python train.py --encoder_norm="batchnorm" --encoder_kernel_size=3 --decoder_layers=12 --lr=0.0019 --steps=9400 --final_lr_fraction=0.01
Rows from block 4 of the image encoder, named by matrix and row number. Each number is 500 + 40 x the weight over its row's rms, rounded and kept within 0 to 999. All counts start at 0. Numbers have three digits each. After the name is the row's rms in percent of the matrix's.
# convs0: reduce pointwise conv (encoder.blocks.4.convs.0.weight, 128x256x1x1), inputs 128-255
convs0.0 103:445502499503504500498534504474497500690494540526500533502510447505486476500499443501445500508527503499500566501506593500494499485552533500498522464508448486481500460483500500523496498500501527479503494627500474500500480488502514479498501473460503510490527521488500500541413639508505499495506500504510500500501499425500500412475569554470507489499522514501389500498500508483502500496498
convs0.1 093:498496502498428500514524501662500500358497504540505498507495494492488509515501502500500495499500513510501497502446550498497500508518491500510501501572501505500500476496500480431500500500500491502500501500496396500500494540498447502495500500496581502590514507500499500481499472502472462494502501500500500500500500458512502501483476493381501500464499513453486500507493557488500500500499
convs0.103 090:505487438504507500575518505494499559499505522500500504496496500516499412500500503520497542466498507509500500385511520473489500520504498500651500500487499457507500304504501495510500510496510501494500492501499433500500525436499464545509500578501498500512334524504539500502498514499502460473498493482444525500501500496501479500502606461435493496507505526497453500485511535498513499500500
convs0.104 099:469496503511494499527505500667517501372504599501477502524476494482469496500491590497502689393463508471499547388460504484621504509498500503501502500482500426469501512474502490495501489504509500513502501501498513517500338466500509505488500526487498500438598510464527502496489499508506490502489439482498502499477544497499536501550490521521500497492531499507499500449501586500499500500504
convs0.105 113:518500501501534500495503507491506501455479511503500502486384546485500411501495499501544556492613483501503500574496599611494501473499500500497456567487500487500500496506537497500500454506500500492501497491499504499500410500500504499500500502506500500501539487582512500473462504488431499501498427500502500500500495500382504524497503454545500501492477498750379501506495500451500500500504
convs0.106 105:550482500501514500518500500500483501501646588511630500499551501501489517500500491465503542503458398500501496485482482465492501501497498500505490501500507439501500486446499500578499499491495500619501407516497491499500500491499494501498500500500500500486551497402500500499486498506453495485500506500500500503503514490620492307488534497449501580501500462500497500490500671471507500500502
convs0.107 114:410500512657484515478499507506500500438451501501501489501508496494542488500505499500546496408425574501500500485500472500498500501502500500503501499511499448500500567500619500500506500504441510462500507505500500501500397529479510506502500502521500506496491367480528500498506396439500410503531507500499500499500499500500577431553467500490499350504638521431473500498546354512570500500501
convs0.108 088:452562502609618500497500520494498499665427625496489548494493512510498489499511509499500497508556503578500501476502513503504495468509505500499496500491505517499500293505499500519478496500493500480499479500500503503500541480498492517491500520497500501498527442262501498499485497501497497500492496486501510500500499445417513561588572503434496457500506631609494499468514507392501498501500
convs0.109 119:493465500490459500567497500502495500500496501491504518500501544412502551501563302501500500546499488502502500487493486497479508486438500500485486493548472498500501492449497463438503494500499508622501498489497501496500394505505499519501501501500500500477480511482509501535708501553509495486475526501501500499498551553469504512501493480588507514500462499466380500506499456501470500501512
convs0.110 071:480601500500491500430503500492499500510594486428521499500463500482497500500501556501498475569424622485498526502476493477490502496585499500500494545502500508525500453499500623478500511447497500542500506510487498501500401501499466506511500542615500496501707534316491500501500497506517493514530503555592501500505477522507524497471437439496522625550519500505461500740499469523496500500498
convs0.111 117:511418500323440500520510505506500501502521474475582505481507501503486560500536498491540498453473398440503507479493504453501504496499499500500499520509509477496535499489493496479500497492505500451500500500518501502495362489505487496494500499503479520315437518601506504499589506481498506513505499497491502503500502499533486433496505497506512500498492500519367505452498422510554500503497
convs0.112 114:499493504488432500490356528513499500436512647498500502533497497510596489500522498498497465502503656501501496522513544509500500543471496500492508499493499497522500451415500509502500499500515499500500482496496521500500350457500508504498500496514501500532518480657486501528445501506393347425492502476404501501502500557498508503520503504500457484583437495503501500475500425724500500500490
convs0.113 092:488517500474508501503499494504498500574482498493500500524523490487520483501507504502504486417523497501500492486499454555522500503525500500501474504503500555495500497500500485535499499500509513533500500498493511499500456490500498505497500500503500487498536474562494500501485500500510499449499498501500537503540497448498490674443486509527500446493526496470521500454419360622491500501501
convs0.114 107:503497501500503500559512504603501502513511493504495496503622502619664516500498497473500502489433505500443517500570496463502500458317535500500514499506507494498500466443500498438501491497403500501500498502563500493500572501498493502478500505489502512494498500493496500482653478464522555518499504497500499499478503487500532500533497403500559494502503468420520501448574633499497500520475
convs0.115 142:502522500499617500504500501495502500474653507500519500500418458555500499501509524507485916503501463503500500467500470498496500529529500502498505500508500429501500489436502503499503502408481500502501482501498365500500492485500500500512500504495499500502525534411501500493475500502497506480499504500514503507497504382542495482517501501489504544488500495503564501507503452501485500501498
convs0.116 032:500408500465504500576501500500500500504484499500500499500500500512499503500500705499500506504500501489500503499498501814502500500502500500500501500499500500496500498513499500507500500481504500503536502504500500500500502500500503500500500501500500500501542507366501500500512500499740508510500500498500500500500500500503504272499498492535500501491501500497468500500495495502503500500499
convs0.117 057:491499500513419499499520498511502500610532501472501499505476506463500498499537492500496503522498740497500519477493490482492494486533504500498485500497501550498500453508502498515500492513500500500500489513480461503500471512513483500504500511493500570505570512416499498485500471495516499319462456500499500499477509516499382454509497513566503500501498513434436500485502500476513500499506
convs0.118 074:544503503530490500458499512464501545569476644489587527405494508502500513500487486500533483506510545507501492513486504498499498486521461500502446605524519541513500356507501500510505500526490500449499494507494491501500496457490515493496500515487500503423479512502500500499497432495471496415502483501510500500499482498509493493498583503526495544500548511513500500505495510255499499500501
convs0.119 090:459317525490666500432500501490508500634609482496506500498528521542475501500510575502496394520500503501508493502515497508489497485500501500500494497529500539520500512483452534499511528625550500560500513495498501554500488492500401479545501492484501503498527638418513500517511508486498407503502500484508500502503443494478381434481509480502457523540467494476582500656470625500500500510498
convs0.120 059:501495495499441501470525496522500501434533506501500500500500502496503460500499474497496506490498632500500494479503508498518503500519501500500485499498502510554500501500498463507500500500583500553500509496491504498500507495505499508515500524500500498498482492495394500559504500500376530500489484533599500500507507463607489490500478480519495578564498497498506500502483496500499499500499
convs0.121 133:494510492510468532469510500420498501340399497500539491495538499495511505497604452472485445506503480745500507401492492514385508499495500500501477500497501467526500474518483480483504518500498500603500500449574494501500491490500505474506500501498502542501520513516500499504582500514415490390500494540496499499505488628521502679503451457451501500536424497382555500500525487499503500500469
convs0.122 132:528368499518503500522504511477507505487525487501502509502498514508493499500550468559600442500500499499498521509496502500568527480504522499498499568500479357500500501496531500491528500501500500352499523490502479500501474485497503508491501478505504500474520422488497502501692466507420492462493487511503502503484531477494652552646477469370510455480407527528468502493506379465577498506497
convs0.123 073:480504501497472515527498499652501545509545579500485500456494560676423500500495495495500531481477735498500501500505507577526496461611502500490470495443503486557500490473504500495498500493500501423494493513435505499500355499501501573508500499513512500490504525503457501489485460498504500473567490501502500500500503424476498503496505492492510508472398502360478500599501513494495501502502
convs0.124 096:478369500501416503494513519526513500499490576508478498584526502521508482500549479591498505496483472498500498494508470501507500499527516500485512496500515542508500500524498500343501501492505500497500492499500497499500512500501508476497499497498501500497501373603501500494508499526571506504499500503505489495499501500438500500507615497387462499488488489483510501500501416503499501499488
convs0.125 068:499493502501508500503500500487479500399525375500507500500502535497501488500676562656506356581558497492500508495496514479502500503497501500500500524499499488483500494500506521522498508467494500493501498498501496496500444495499419502500500494500500508519724527508429498503508500500511499497526446493465500502499498498558530507500492552455504463496534500518664498491496319486502500500500
convs0.126 107:473414500487496500504506475451499499499499515503501498502507503500499497500505496501477600504501496496500499383505499503519500477515500500501504499500498494500500636520503517503502519473481497533498490502495493505500460511500483536549500499503500500501556610524505499500502383500410389501637615505531499500493519483501495481507430512493534510489501500488453500626503467431500500495405
convs0.127 068:471716499542500500519388500492500500417504628515466500497500502506442493500498500505502489498561492500500536500494512441500500494579500500575495500493500394504500400527500501500500500502489500500500500497500498501501491500499496736498500513505500500501537508516463500499347500502519494365497500489502502501500498487493463497501473519493500486540499502506512500500486500467500500500500